A small spectrogram enhancement model, trained from scratch: arch unet.
Rows from block 5, named by matrix and row number. Rows with one number belong to one channel. Each number is 500 + 50 x the weight over its row's rms, rounded and kept within 0 to 999. All counts start at 0. Numbers have three digits each. After the name is the row's rms in percent of the matrix's.
# convs1: first pointwise conv (model.mid.1.convs.1.weight, 256x256x1x1), inputs 172-255
# convs3: second pointwise conv (model.mid.1.convs.3.weight, 256x256x1x1, transposed), outputs 172-255
convs1.57 093:528455487501507604429624586532560454539531516459483457499446440604459382508535578563500465535416491511471475538542651472500453472548406493486558501484497444502535479502528441455534474464531508550516417437499540525480553415557508528419548462536583530464
convs3.57 008:483486525502476519461497392481420568436444477469464481402471430549551476498566496481264476475494441521509512466493446500518522490580524470506505494481462541471489588476580512501536439512520483558432501493479450489446490499390498469500488517499516530485
convs1.59 089:490494488485578442435435497570478481484490444457515469511508559364525520489477492450427483556490457483490492486577433483478544499507523456430409486586541522551498471422504497503595458476529511473520529604496425485513536594485512567620495582580511528417
convs3.59 122:582446489501572508469566538541525539558545456460499465491518590482482530498443543551631528495530559492505589506484449501601461587483481532475546467546507501518495537537522443474477492466483568541523561441535496485537512441584543548495524434518600603454
convs1.61 102:537540422488574583518530537435487460362491412465512496481510405466536470506486533462569568530538548385519467491515482470485523593524566577474526513523452492428537504476591571528538530544512485444497516533498575535484526555568475454487532391501528470567
convs3.61 186:493531489535546516532442543461563472446524512546505540528586517453526528427489446509559477502472456505512462478598532592491617479559505519525515505547625571544474458530493562569433517468519462694516542491507518536462512534490521433441506554548542482551
convs1.63 109:547439476501496607426614586522543436532532498459480442508454431592464377510522570555504473517442495513453477522531651462503450464534414487486564494474502443520538478511517453448526465458549510546512412426492536537472566402565515534448543460517571536456
convs3.63 007:523487549499515350400469449454536490492551513485502508546542514456431513513537516469527549477441461444579493464516501503455479512489482531498575481451535453470501405514414501501431539460499611624542559516516500544495517455501388509492434442372591531481
convs1.64 088:534498542485486589482555439520454398595510464524614511502497515425493400506413490535394483529522433526460514522441575499535491481475516519503567434538534423532487574507435440501577545513491500488495400579502458635491525325496483515452507604506464451426
convs3.64 142:533558549569482438423432492502527496535437589466568526486607472569455466564561535457417496562560540595424568540420501453533511489546543523524442535434482491529539533448561455507501418460486499584484448566497530463536488436527427496524546459526543522447
convs1.65 105:599507505501480509506413531462427493451493495412551521471517512445488464508474479519402496559442576487493464519523546486389449436527500519485514435486549462513489365494393553363434503416460497477506544435510506547499491380521566443410490542504472478494
convs3.65 040:509486592556464445354396451435454645447391520471614525522470409451450574614473476466326465538524427538413504580482430506442506496507518531494538516527546549551502457484523544555397542617550486369521476496494560479489511436446402405477504496517501517495
convs1.67 108:574499500508488521496443503454416461433505489448547500461517533491473506499501502488408491572481569508501484535502564501369485430532590528490519412525542487525498416487420525300466519415477489484489547434503509537507511373518572460443496529523484469471
convs3.67 012:481529525460510507564501438425564481488466519545498516438607520518564409457482488479599542436476499506523515484574486562502539495502538488557526537509595514469512512498537514483493515391493459563570573504469537493488463494487565458517505501490562533521
convs1.69 105:587503503502482506503420516458415485449493490423543505476521521456485475508478488505392505559453572496498460521510561490385459430538527517485521456503548465514492386494405539323451509418466494482511557426503512534505493392517565446422490533512494471493
convs3.69 054:488523450454539542591584575548511368562591484519426480470515595513525376388535523539678544436495575479572503377527581519551515524502498481515476491483451471477497528514488465444600464372422524632481588494512446524522491531548628589515501500466518496498
convs1.72 087:556492490502493491513432519454431463478492508431527496471525518465449509500493503514490514555481550484525484519499556478353458401497526524526555441480535460518496408551419536296488498442442488430486539468498527517529427410531568452435495542525541438458
convs3.72 008:512503478473475476558421378447471509484509525506460508425434439456509398487460482484358449447450504451499454504494512525474524472507514456521492554510569478473539581494482506507468545514449519488428481523479620495479449469408427448541471521453504422487
convs1.73 126:490513502487432515473529555522538441488514436582455430451525490487471516485581483478511498563561556545471494503542476466464478528491499472511483548503472514541488530493460432545497460571529478465568510421485485606547559340454505538486498584463394452456
convs3.73 194:466455464473512519569585482542560547515528476523535514531542489513500548459451489502555544583504459441521500540512437480522483492433492497509535510538618482474498599522443472531486541560521461335526457486482532453452485550486520516510501475564488445498
convs1.75 084:559498490500493510514433507451431453472499531439529485471522519476450509501476520480479505555480552496525469521501551493348466396501531529522552422486534473500508426541407536305494520451447500436510547456494533512522440407531573459451489512532535437467
convs3.75 017:534482485506531527379511570578469505519568483503489484507538543500498634541587525532633506514471532573474483547514451463439488509499509538483486468515484536530489360510564483477430537447507497509436493508519480507511516506602530521451520449494466650468
convs1.78 089:589504481485516522538404564471459474481487570409524494499505516486466440512480459518467480532423538475556462510541517489335466433489470554510541413469540452494507386492373586419436512464449498441521519523493523552521463397532551448422494518505443476467
convs3.78 037:504499550559475457355394465415415572424390505451580527525393458422456574629484475490339472525492450555363487598455426491426535482543499525490500515596623547555503474502512568564451536632545466343470495503497520500493528419473414423449489496496504504480
convs1.80 096:587480408490509547506494532472490457528377480399633453534566513448529481500497563504503480448542523612391525480531533512521511472607577478470489467603499496429506523551437509548529450431534511513462468530487538509471503438548447559636414664490458416518
convs3.80 122:565555546575466448412443443477480482516418518446568500462511442557455476570542491451454440529553519540415580551489526525507552505564545513518447563467538526528547507456600476544499485460466503516475503531485600475525455432499469413519532469585504569448
convs1.83 092:508483501496505526533450481516411471437492484522558460510515525509552499501560481527505458468508498508496528522433489454438445505559471482473473552466532532542512454461550527509419473383488539458514474454506445373487526667526495535545530442539413518660
convs3.83 054:626510608496495402500475488441524506488483530576577485479499499462492549509506510444346508545437462536534515451502442567524527543597521505487516512525560527557495580487526516504330509590518488520600574486464530484486501572494440475497477503526543565527
convs1.84 123:427519494496503475497605535509514414562480406480545459555504453483442462512442531522631440505583439497552577531447508485595456526479593562476452443528467546518533569496509465556495598549538492573541549431499525558517512318457546453617503468505530411488
convs3.84 216:427446448428501573582560515480531548451541435582440519524512493493579589488447460527484506537427428452564442470550399484430487460456462452477535484549543539473465457531441562508460569556531461369501471465480456531432507603444542505467440558517443448589
convs1.85 091:571495402493541588451444576452404502397493544469560550519541534497548423505478395624516407480449516566451511514493495496471527474526525416482575537554551513575554492476473523526568564394515541535469440641469463485492519513555555587550513573531488591631
convs3.85 065:478538471516468500460469446461505459482416494475500506504537470536545471513527492497335431471520455537468532486457487499488515456545487478507484509426486531508486532500537544546420446448508457636436498524482470517476499465452503442442493527494479479501
convs1.86 106:555490513485542518546447487506398494414501474525544442541501507487550522516537474520446459461518519527529541541472479499442434504546449505467441577470530541541496463457507515508431462427487520423533497443504414387473539642522486513518517445534391500650
convs3.86 031:593503526471497448555504474521554469530540516538575496460501504477477505476534516441366539521486487506544528404499462557545504573625543497507510513472529520513494619496566474479360492544479483576567559488488589483491490580504439443512483511523536477511
convs1.87 117:575492515498606515529444532496392478379511524533525468562507516526551514506513409540413485442468538519554524581494482522419457474543467508445469598504554534529505503469457543508484489439464524377554512481491399434477528628550476533499505448549412504630
convs3.87 009:409511483499499469368455535463494447481439486456435507547466513441471538554505491554478472470528521504420611556496526498479513504514465507512541504576565500501485420507458546582492508461535501481531423498499442508507515459514478462471512495488483434495
convs1.89 120:419486473492412531598451496508485496531525429554544455479527533516551563511626546536618481537546478532494519510456504485394494548489533516542493406477530496568494434483561532467417501561500470554540457474494535393488481624484498491531530390517389440707
convs3.89 006:428532491520519550559476518487506539476554503534489511507567533533502518545441516501517618519501618513486589458426430504487581490512548515482465531539437495505500538486541503535537460541507439471391493522490529502492478366506527582503504490530491533480
convs1.90 109:447471478501430528611438513504462501513526429561545475490539533515557552509626517554615473532552490528511527528469487487382491536470518507520481448486522506539490437487554528463421506558480469523545466480496517374489471641500506496510528387530370436721
convs3.90 012:386461493524524525507496493485464609466474513519602529523453513541526504541472505423476621542515442546501465386457444516507556457567525493492417485485431491477462589465526492510566479589508468338422517479500474502451561362466482537519484506517540515482
convs1.91 100:461511444500529534527503536451483404488493590538586474549531507527425462484557471598447468480469509518472517489450473506647485477456479492548557521447365440486502570473567487486492525606401491540492511491499445520520509588554544536382386383445526573611
convs3.91 271:438464453447520568562551545496540546448550468562457583576516522504575587559461477556398494530451446479560415441455438450442449421460445427452518470502483523456453488540430554508424537557549470504471440484497434560448545575483549529433426580491418415580
convs1.92 110:579495491494565515557428522500400502386514495540517439547509519518560526508540425559459476462505533526554535566498475508412454485506455500460457598497546524533501475474483556501455491463468503405576502473496415399470502629547488524491510420547376478673
convs3.92 005:492503388475490537599546483596557411535545460496435443431472520509510458476555519492519476491497537384542534468516509487541466505524504496491495468435408467495486552496497467425548460458488532483595486502511527486514498557523526498517508509491485467505
convs1.94 107:568495503492562518563434516496407499394504487540533439550503516496557528508540446549446474466520527538545540555488475506430440496539450507464447587486539532531495470471490543511437464447483504411556499456502406405473513639538489515506521422547370489663
convs3.94 007:552493395475496506600541495576574429540559485518528465424493513496500504473538517480430511507480534437540545448509491505583481521584548499500525498460469493496484577499577453442439486483473517557587500494500637484503481601554507472518496518505498468510
convs1.97 085:462498457496506625321340411498529554535523514558460476441446451396535520513596553541454490478520594481505549498420435463497485443508502461578545438457464503464545462519459449479494485474495486463421498490502489435516454479485398467519536478444495488473
convs3.97 018:475530529540512539469493582500494576473509532526500525508575489522529523538547507487447466544529507671465543477446450487488514473534557523486467503439401510523513430491538491516407311482517489662485470528504430493500485443494505474474524529509475491517
convs1.98 093:515477482493495539350348428540519591526521461536460498490425498425566506515597545517516447459464523472504516468383455494512429539467471546620523396408470519501511522441516433502482522458519476473421449482493466429500526481509393449470544462439481522470
convs3.98 016:554455458485496433487470455502595466534520498479620490522491530434448527493443493477614533453509489300534542485542506541567495536489474518513572493530540514459478555502500493515458645463498557457555517462493647503490491534547464478503478437503528532473
convs1.99 104:497482498496492559329364406500476575515514494545425509494419471467543503506543562546508466397525538502509543496428483470517448486451473499535518435483461517457509434498512426499511507476520518391441490499494468479496463402505448448533557521448497520489
convs3.99 035:541563526530492509537545470457353455434422480480483478437336488525522355481589483508550485452495511512469467564528560480484470486468516467520509507525546509532542449495506531491581459514462451543566546521499465509517474531476543524515524534480515429512
convs1.100 112:514536472515506450431521438484434508419519506630544529456489427597412579476474526533594453501479562469464461529511506449547532458485423464510513557534484565497545500588450397408458454625553516515460576564500539527435461488537558410533522606538540486553
convs3.100 213:472506465514431495525434434450436504437471514544536497457456447467492494464521449484431517457482442458485472523585518554439568492527534509553523551508610563487480430470519565563476593525465425529439517500446572519441446534425457404508482553544508469566
convs1.101 093:476509461476456578453317357474508597512518497600453483465451492379546537485620554547444508478496549467496531507400557522454473476553488457575508418469497494461504505534494476435494529480484496423416508474513480466509444460422461503485516508456441504488
convs3.101 017:460498504545514500489437500461546537496481563519483507549441453494523554459469498488429518552447448510495529499471466552494566547569555557507489541476507530450506498498584493567450414521571506521472483509484523500471470472460472439499468469488472658476
convs1.102 102:546483484481520525378330436545516612516527464549459479509412498422558538504587560497526467488447513469512509503378468521483459544469453533572532416405488520519503535451520459496486527469522469468425462477489490434503540502532419448446544481448458521492
convs3.102 010:480537580522499558485509524479346507452453488489343485397442476488513456490518501511472436488487519598443467549491512467446520491541528497493466503543484493618511439497530530482611396517498458480507496518506352494521498401470526516500536539475490556496
convs1.103 098:574477504473543550371357497526528583527521481549455461527410502405567539497555514567528516451460519503510532517402442523473430485483436471550577422432491527524470477443456482497519525472525485392425443521491486422542514469545412461464527475449462498502
convs3.103 067:475541530503483532537531509486374521438424459487517499467408462508510435461556500514457402484465462525459457546488489474461485470487494432490514486539508493530482502511469539466536457572502401381591555521510433503501529540454490485511516582461547384535
convs1.105 093:534481476477502574358319422531533603528532501577453474469422476388560555511572547529485519467468568511491541518411465527466452485501434466567530400404476487466520499503469493474504559494497475432433507499504490436500491501512418455434529493458465498492
convs3.105 009:528478427460500423505487440540568480532552504501660515539543522536474503503487534482533551467529493412589505405552512517523453498444427457498501480467514476456480586505451504484480690495454506504494540490505645513501523607559424495517469507528521375515
convs1.106 081:535496450503512548428384471494550531513504518546484522456457491332556484492562471605525512424490513467486533483410436530485410496485462456594580433459498461477514480533449474497532517500483493365449411480499484450529458434458421493497522476454472528474
convs3.106 021:476524495555473491516389521420505513459459575554657545518567450477470529529534462495439480530496449535426444547453496476420508356482518453515473528479677493501511417493475564575458520545493450442491523549483520513479501488451422427447486560562485444542
convs1.107 110:477492502495484543338355383498464573525506463560426516496424478480520499491568581516487456410526534455516530490427509468517477490475514518547500443495473507441492455500555412476498495461517511420433497481492483493485470407479469451562549517454486527501
convs3.107 014:552544557532490510551542483458322457436430496496465486442439490542521414491569483511602506440491518550481486571513527484472489479471499469507504514520545499538562433499525514501622447531482457542545533519500479503518487531481518529514534546493505412508
convs1.110 099:478496471495487590328341390484507576517523519592426478460428467425536526502572552570476490413528559509500547512423505482491458458495492461549539442500477501480521433522476448466510489468504512379428494496500484475512443419489458464514552502454489512514
convs3.110 038:495457425492509478467433508514634578536559550522532534561532493480480590499407519487414544514473481465527518431476451531526530513566526535492478523478455507459458536491563470545398487477522540532397472489492579495471499459516472483483462449503490598473
convs1.113 087:468470532499500599487482562555414477564441452462614556515522482491545486485487563368520497529482544494484430521609333484507533503404523507468458468478490546548480505470579509505325456542465486536524549512509530470517572524491444472612493431569404482485
convs3.113 148:406435431440443529569501482416439472428510453521497483516424452456534503439481441508412466413463394385568421413527514560463539448542494462528526528503492487452416511497436590552476554552509439450545560447441463530425493556387514477456429563485447451549
convs1.114 103:504516564494489523477608500485494490532456476535519440552468499582539490529450611436530525540492451472505539561413385455492567463649544517512510588435553537460490486480440468387382435612527510462435401616490515469458528482539495504556541484553407511529
convs3.114 011:484518509532508503546495513487489459514487489522607485506538487508521359358478485448554441491469443468576447430567525502489513485505508500485468504474411466465498542490442541482546433410492573522616536520499526511505498398460565527508508507517493552518
convs1.116 091:555500465485512489472487517529473420507529498478483480503482440406604511501593533482534518483464437562511374521538535463535501601492503536471495544545554483459512454527655520533579432475513503446502449596493494538512508558529478493546503474449492448500
convs3.116 210:433464450471540567557463539454505550423545465554477564554480534444550555519448453546548530418449422448559411449518472542449498469441454462456535463539482520469462401546437585507435557545540497572475567462527458570449538561483542513440450582475437438572
convs1.117 113:531504573534521477490523558531544409554483494541509403560492510472505527494462571397573486537491421478541489560409490410521498487549538502560524524423561474545507467487455482513425424494537518484498447524488522484512521382531522476478528525528470469571
convs3.117 114:496496514474511528575588528502541437512533469527528511589611498568577511528413498505473543555474457487569402431447468442472463396485449416463428497520465430520521595515417461481491530554517504408557446498492492517469537550493619578504484485533475539511
convs1.118 091:523506488487529546538479477429483421470482555522513450503528535547502465498465451482427508556564438508379449560459570453481526478649559488446576446534499457572476532515447461509641601443493508496513387546484445534517492483510547578430481563481621390536
convs3.118 128:546616545558498448478470514556552413540509535478526487470626518517466394430553541452489437568528561564448558569491583446460533495526531537476445514506549499552551553503547435475594432449482492552571420602540562458540490463537463487543570472508495522457
convs1.119 123:470478432506493556510567579507453443508471526566496503504471465583517502503409477504401511446566443502406532567494613520502471488519527537444482393503520486525552565558441445363617542441510496582542422497500479515530523441523551520447551505542536493565
convs3.119 031:526554531547481459439379520498517447499496491518514488465623523364487522474394513520461506489473514512433495572571472492472545571585495551490542518628675528570489490530516549494474568506513478506569515530508550509531495513519452430475523503473518462509
convs1.121 058:534495357497490544493570547511443481514450486562492529511503508575535400492371448467491487422537419518387554548524590511504458497576488552432468368483546465524520555524404492440562574471485493601533507477507495473498488417526562530476509471562533515537
convs3.121 053:549517511441482515579588482527453415501547470498392473497356529463511467477492483521421446587466537481521435585520576474491488507529503485497495520562583493513536554531461450476591515559487493361591453514523518468510522548501532511525475491460492505504
convs1.123 115:466497484487467521488613534436510515524460431522493469560461502588524465496514574507554527485486454475512544512449342482480526472650532538412483559432545558502512434490428472374372458506513506470428438607489484490462508501517483517614526466527384543544
convs3.123 010:464493528571520562462536443551475515456491474452589528503505495520549477507476512528444506395479432535458460515435434454469533459503516492494465505472439546424503597504533468463578480537522448425500455531507554506461500409472480480485531471536444420483
convs1.125 086:582482478502521498501540556521495476536485507520547504536513504450533433489435513557490467439560438505462535566440525454539436483580542499437494424495570485567539542490407480466590487374538502416481448467514490540517545331507572545495507559524491522600
convs3.125 117:559454523454524540554639574519531505508554481581534475505603498550574637539433495487543535592441482512564443401530404457536514471562494463447463510523471468551474536483481465480393528535513526473522486473467503503469489568512593563546480453561501592538
convs1.126 131:487480481479514458501504615517550502544466389529521498564497467466509454487449513549600405466558467517558515489387507445584441520536466494509564539427480508594534592501473479538509496376479498414518440486495503506543538381484560539543517589493365395483
convs3.126 235:437563469531482484438416494507447446505462507434459485504434509483451414439565486501529413453560537497435515550515667543468549543450539548557500499469494528479500444496507540540635457470479503549435528542521463526542507448498446470483516516442474465474
convs1.127 115:486513573495488522483607508474507477532459471524514426555472502581531498522467607421543519557479463465518535549427371455496563471612535526521507583429551549461487477484452465399375432624524517476439397606494506449456527495526495498561530477546401496531
convs3.127 016:548517552509504529539521491526570380551572483531468474519567512517503459442458510475741537507532568459551467474539546500471510479475461493495444515549558414507533490494452453489520553372468600604548497504503596509532481551566606566535508449515496647488
convs1.128 087:605459530494519542365370560551448477484506445470461501535447486398520554528538494526515548442534449545515540455474468481436420545442485512442487462512444527507551422469498494618510514496549478442509486494495455486508517500520297476548508483439473425510
convs3.128 068:457531498488463490559503449463403480452432480513539510443368423500500285480533489464367473456469463476481419498539525465455507459538506423508492514528502481489474571480455546477527503574506390388567493535486494501484487552416467483541481586452515357537
convs1.130 083:568473456503474451490419509536473537520506498449533579586453533359557451496559494488476542477522466457548587516424485484473478504533498492534535435511524488557486498471509501547572562457461512397452481503509441500527521524528413520472523481523418489554
convs3.130 062:571474549471529509494709526562585504547565462483460485507605542517542580548452558500549528542497533492548509455507354409525477515525455485435497477540411484521505568507508446435505519504515558491569461470516479488525513503553593600523508435500524564475
convs1.132 090:584488526473525578351348544531462480484516479481466492477461505383506570527556496528513556489539508577514499401466429513422425550460518486440492464502459506454574400492504521548461499485571475440534498483494484497485479500501336479580490510449493423525
convs3.132 033:459490433496517486442466538539611517527552523499443497566609545497486667523477516532602519546531546520505581493457505538516505568466518567505490492407481522493498454505532463530506508416501556557357476518506474504502504464567447485473496448524469556473
convs1.135 088:523482543493524594353402621530473470461485515375484457496458478427549495517509368562512547413525517570511547428454427497452420541430470487448519497431449492450561395457464498551515560582556479466510476508476470486520482525517355471537516472455559446487
convs3.135 061:503467463524512475440419522528550533509534507498556482509590544431463571520451515504659562470564536449530547468545509573522550579485505582512536465484465529509466448489507509501513568424496553616416544468508505515509508465552437510474513490501505484483
convs1.136 118:554459511470568479341410608531423423430488458521473404616442539478517486532527508538515542421515464561507496460500468455440454479507469485407493507559507551589485474400435456626522484484534465472542492503488428476494485548552378459474526424460547432485
convs3.136 132:570438467527549505464447539528548516516588517529493472503541571448468614505473501533677546462516552468529567491534514574557539573510514580506597466527505538498458381515535478520455519377483578633430542437516528521510489469568504492447503465517483589486
convs1.139 078:544483509490493597391393535522485482482501542398481481467463505398528496513518423573479532449542455504529579420452443508441393549496499497480517463444421483407565393525489483531508538536539495493500486487508468481514456482468295497576517525437506406478
convs3.139 007:427487457466490504501510442553534453512511462488481475447596502519513468448471507493497492531526526465573456456592559496515533561519523505515466488429499503499435599492493532421576570405469474526401484510503502506466499533464482541520483507496502482483
convs1.140 115:525484538497506497413440506555485498491503437420501493525468541432521461471516446510431524526520444428518569483445517483519476555466428507461504510428508455596484541475476421568527567545455484468441423530510438470571552581526346541399549495497448417418
convs3.140 105:350502466477488539488464498495451530478459483488402503470329470494515441480556505554382388478497492525480475525430540473490469511497492503507518475489448505475486481510486551482581453565504434421439488525510360503495520492446474485499480536425473408514
convs1.141 085:443548446507497631434421623445467489455450556514444543454509452458637415514482629539555431500551556550420543486499432417504502481373532471466548478463428544530522460511496458554370480531514519483535458513497454485501473476509402488642454554468523478466
convs3.141 115:600575572574515432441470500541510482560466582460532490481532522505448479531539526460545451575548567587412593584493499501532493539540526557505482527508560513572569514486568414503512441452492559523595451526549571458571482430591470457521569440536566563452
convs1.143 092:521497439492507424485619452494424554391494435480609553547582497579471472506497606537409525493493535446361501372499563432501475476573559429521532384492396448509496455507518470465442558380470503437459329561500577492490485515505552478419452509538476530561
convs3.143 204:543552566554506474441511479565511479564473521459512486454587512562474435478526586470520502534554576588467571485488479453551518536565534516494467508468430472550531575475561401444528384438470509670463495535517527457546476446554493503554574453512579557452
convs1.145 129:430500467498414533477541477504481571540488474482517503486471527541556524505449512490489488515483493409470507565464537520567484552501449566603423547540503565425532455548488393403472530540471510541484504512488545472495442425467487469583537517401494528480
convs3.145 008:493580571511522449546498437464482531393410494492457509468420511477508486549599493502410412547493481545379377628523480495532536530464507513506531476540567530506520520509442517458483456457504517538461450449517494495527519507463447406488500516489598413550
convs1.146 090:479468509501492491470597584487514447502498454461585481468621499540508376503434595568437502507525541500456512457527542477529521481551631486508526449499386475506509520429584512431545592530489490490506463483508533581476549521477527598539479527556520542482
convs3.146 201:577555581536522469459570500598564429589503507448479476474573525528482444456508575478505460559515583557470553536474486409523502517562516526459466501509481458577554610505555410433563427454486549585546459532539515452565503450575512531530568437503540587443
convs1.147 114:430487494499416532466539478504478566535484475482516490483472543561556533506435528466490506533483496425463496577447546512564497532524473573571430579541508554449525460548471399417482512530471507525493491506494541483490443422466489477566535510381486521472
convs3.147 013:433527461475513515511549612562540478557548510501402514526582547561492540521541525497456468563544626573532631440436499477521424534434480498494499480394388485515486461501506463460480389504516475544563443562508430494530522535561455556503515505494485414488
convs1.148 084:506540560506519510542402526525598414616433647510482508500513466352555488487473497581518442590464544531431510575527476558493543517472549588467477540517560578566524438513493489493541431581503505541519451478514658464478500574501539525444554511491446516476
convs3.148 109:436496493526476500548361464399446502452461529532564502492512430503510450403512435470529508456486413466506455502576595574477595433476540509571491548492636520457499449473478576601523543509487441407473544499451544518453469521395479427501497516534500475524
convs1.149 114:430492479500408535481552487496486573537486444495505504476478518557549510503468499452514504506482467427437472553449517523565527531455486591574427512553494549411533457539477392397461556515493506512496523517481521482500459407458485457603542490383494511487
convs3.149 061:569492541533464455444403401467433538464406485465512461425348491378457455523451475511554484455474493392410472656570498550440593524501518547498551525618613525532536496498487538491521591513487542407487529450506528489522482440489455425503498497471515560499
convs1.150 108:458530609510622519479390616560544460548459477463473451553474462278581473509479558490490502564427522514477483569500431554442492495481500508451476532530568572610457443524528473484493425595489512478508482621479460429499522596523449471526496490564470512411
convs3.150 184:585506526504560475448568521559545491564531465448460475485511586505480511557476565523530519526532581526487580523457449466600434583515473523459507449531469482554529554538535429431519478463485562577535509487566478468565533446597526574529516445470612556449
convs1.152 127:439498481498412529477546464503485565535489465490513495486475539544551536506447516479482496523487486411469507562462545533570489557517450572595424552543499575414528463552485384403480524536481508539490495512494542478494440421469488470578533520403489518482
convs3.152 031:487513412471527513500568604560585463560570498481437525528533571566484531510523563491494509560558600628528585438462497478553438534449456487496487467428419471527469512505496451442512403458512450522566460526516439488536527539590479578509517505487499393451
convs1.155 118:447504507495413521479558473493498574529475433498524491451481536561542557502448525442497518524460473460434474566434507547556527526487471595567424539560479565455542464541443391416471537541518502528503493541498514480510449419448482472583537496395476484481
convs3.155 069:566496546529478472473409420487437527464451484504539469467415516381441487504444483509596540434465498373434451617554507537435585529495515554490553509640604554528526494507493526501518629517503525428471509457505562504512493454510455436494496499487499525504
convs1.156 131:457513498494409509478583508488512560530471434510528506450475534565529530496462501410500533521451443483393462556449471559537529523451495576520425460574479565449529460504447395425467560528562503528494501561502494467526483436440477489591534490409494497489
convs3.156 085:443507458489513521528560545498593475529537528506486549549586466679569496498589503485331465554526476600552543425461503470563438456496500451509428504365443450452489527491526483520465402478497437567489492528489463496476501540469542546507509490524496495496
convs1.157 096:474481488494552541493430578536519522482494444447449433570473508610594397506529426446540478471538534532421440506354493454485534511586397475485451578499456572461481436463533453462500656514499505536507475531479456483504532514499417526657507467512512488499
convs3.157 157:500456489455559530475502528521497537516542427484434489510448573454519516538402521570535533473500517480537496467470421487561468589461416499466544400555366503505475513550476500458503513522528541548478528451528402520510563493537533561482474506408551488498
convs1.158 073:522484468505509484466383508475458578433495541508485587508507505539647503501481594534534498477459570450406511521492532401527520481527573452554518483459489512459506461563475495464415497519469500490504520467500532460479479522487419497606475494432507502547
convs3.158 102:571551541569535452485504541530541451552502549487524480476560544493459460474534515455615479593528543561440562561540548527518507538522536550503458522557620484553550515506540435506556466459470522480602494509539578455543481452556498471531553449550542553468
convs1.159 095:455517411523410485468474571526474581467463569509492567485502460504578490500537557459476491464447519467439529545478554411540491494461521496507466479466469512487485457509638525464407598479480485566523529513489538432495484507466461519590490459381406608520
convs3.159 129:531475571556488435392425481502490609549441520435534498476451506424417482635467537476464464494560524526397576554457454496489445568446480574476539465499441490528566463486537481465571495558521597387538512438556511472581510379534442484519542444454518525452
convs1.160 100:624478532494510468447485555451535455479502399447467489514523611510506483497524514439477544513475530474542436505664474460535479454479675463464563423463540459596495482413557596636518449434484523456496451536477397502542509525554596469507508529485482522491
convs3.160 140:529452506532525561490533529501477611475538502526535506479519527529545570547514532531548529470473528537563578418457333517577497516595522509458537474463349536449464443474567465474349407432513529646484521460496478501470477505532557503473491485552483616514
convs1.164 108:510495545463450456414492490455531456478500446472474484492489648453485561486500419439495597536561450468492566501571501483573415558335565485461486540470490445479495532431541484536525527633478525463499556561497446520558547498476521554498514512484541502405
convs3.164 125:535538555538515515500533611532588489545575504520524497484667573553529503479472556481654536509502531551545556425516437494541492512491479474455467481475446477564501509502508464451477458427441536652558604500504466505533518491561547582501542482507578532500
convs1.165 059:431517458513468469489468496491534587491459569440507554469463526463429560499456440529497503504493500504468497500572437520560469546513504504544435518527446526475510403445534495610427566551492503432509520502505419491542497431427524568588510565556417550405
convs3.165 041:559526534485512494498559498513507461495517459501430490511553565470483495449434497512664430589462521467466452726502493450478492493433476495496494492573641491563533569550462505474562556558490515329520516508523448511520522491519540551486489502481572454484
convs1.166 114:472512489515490497491474529421500489464465506549513475467552636368453600498490423466469475571533474598496424504473454516569493541344543495563539477539478452518537572455512503545488553562529501447514512420518451621552495514447479632533486531526507568502
convs3.166 114:470497447491447465478432397451445490443453512492564496477399394464468529494552466453415399451496434451487473526555562552470577506569548538535513554459510545478456461459535557594491542496502448458417459515473571502449419513414404386515477521532437513504
convs1.167 080:491524528509497427481540486439522437539512500535459445466485538591401570484565492432583515457516518496529393471632509560563554452467624416443559550441457489477511580508474513641516427516474516557532482468494484486523486489492592492523504554512595483415
convs3.167 029:578515503489512438499492523499581463555523492494548523535543502489466556531530463499606560506509534434485426629450631509484519506411521490518496530524589480537524510513497480554516586482523490397586523481511499495546519545535490561504490464517476497450
convs1.168 097:468507419498444479575481506494537600520455518423562561469451535508452485498468460593500441539460479492466516480572531554538392574505416588533450497534473548419524494508562446549427608509493491452498559438517466526505469508451520560530495492540346570395
convs3.168 039:420468406452524542597557516544573435520596470501510478581484502487540546480476495559530504480484469357587439415516534479493445490451453476485481472449456462465455533510427521491537582473518525518514487499496462524463511584468551517497480528502471507541
convs1.169 070:486480520505469471539496520417519449434520594526578437508581524455418563498561534498489469459481499529482550462492475512603541529518586479538502400567371507418498653471494480459495583573556527504562493445483468571478535554540580600463500536446573556556
convs3.169 084:514491494471575571584595556542536496487562460574422513531505579539567547498454519570551562580452547545525469521469429457509474485471442472459538469566564517476522547569434463449454497508530468511529407503541452508504529563587582558469491500483501424549
convs1.171 072:523550444484508642465540520438543463481460580455494541491523444527619482494586428525448534545497566487387360455440500425467442451582477426541595516448474426541517373558442420451543557536471494467476524535520502503520488474510500531484401542501566516502
convs3.171 119:556585559576489431437464490533532539551446586468551521490525508564435450567552553447513540607555557641409585550412482460506445515445531528481440502463468459501568504464558397467541412480494530453536450561560553442562500427560444503560568449531525527447
convs1.173 118:473508450506457480543475514499455561467423582530558529462495550458469550502529376527464517526395481487483443522459403574473512570463485560453456553510482518386536466477514465535463538581545499463478547449530532501528468531427462553552506541606528505374
convs3.173 109:413504417475488542586531529496568453491550486572513481532572457522578532433514458515423477495482440452573448373552538498483508461558499479494466515447490496480420529483472553556467531444509457596457473509444494535423475573431558460470478554583438504572
convs1.175 087:518512555505520420480520476462485501579483625527469478456474534600424555491494500445565482454540472571481422457633457580577498459451527416500553542512460498460509502510470515636453496562560502542528478428502462505498470518479558561583495490622512454448
convs3.175 017:523510512504469506514515462435440488391468486484446500446378497543560366476509512487425503439461461510531662463505446496493506480571491445506511506582488517513489522492480500452515459508480377450577494498482474496443464464439526489503491504472537445469
convs1.176 093:530479524497525427732428445466575523481489557608520491491531457490496537503553507503532442513465532459548411509538442474501480461503472470498492583393496501587506481469554469520500544394465495509532449627499427430531458601514567470486489382537541509694
convs3.176 059:487504509489511485496530504519573425563476476452568510577543508462479440435440497474556504527549448466492411478500491442477489454396454468472422484533484434586522658514446511511581585568524560342627522510506507513519568455472539581492509496472537504465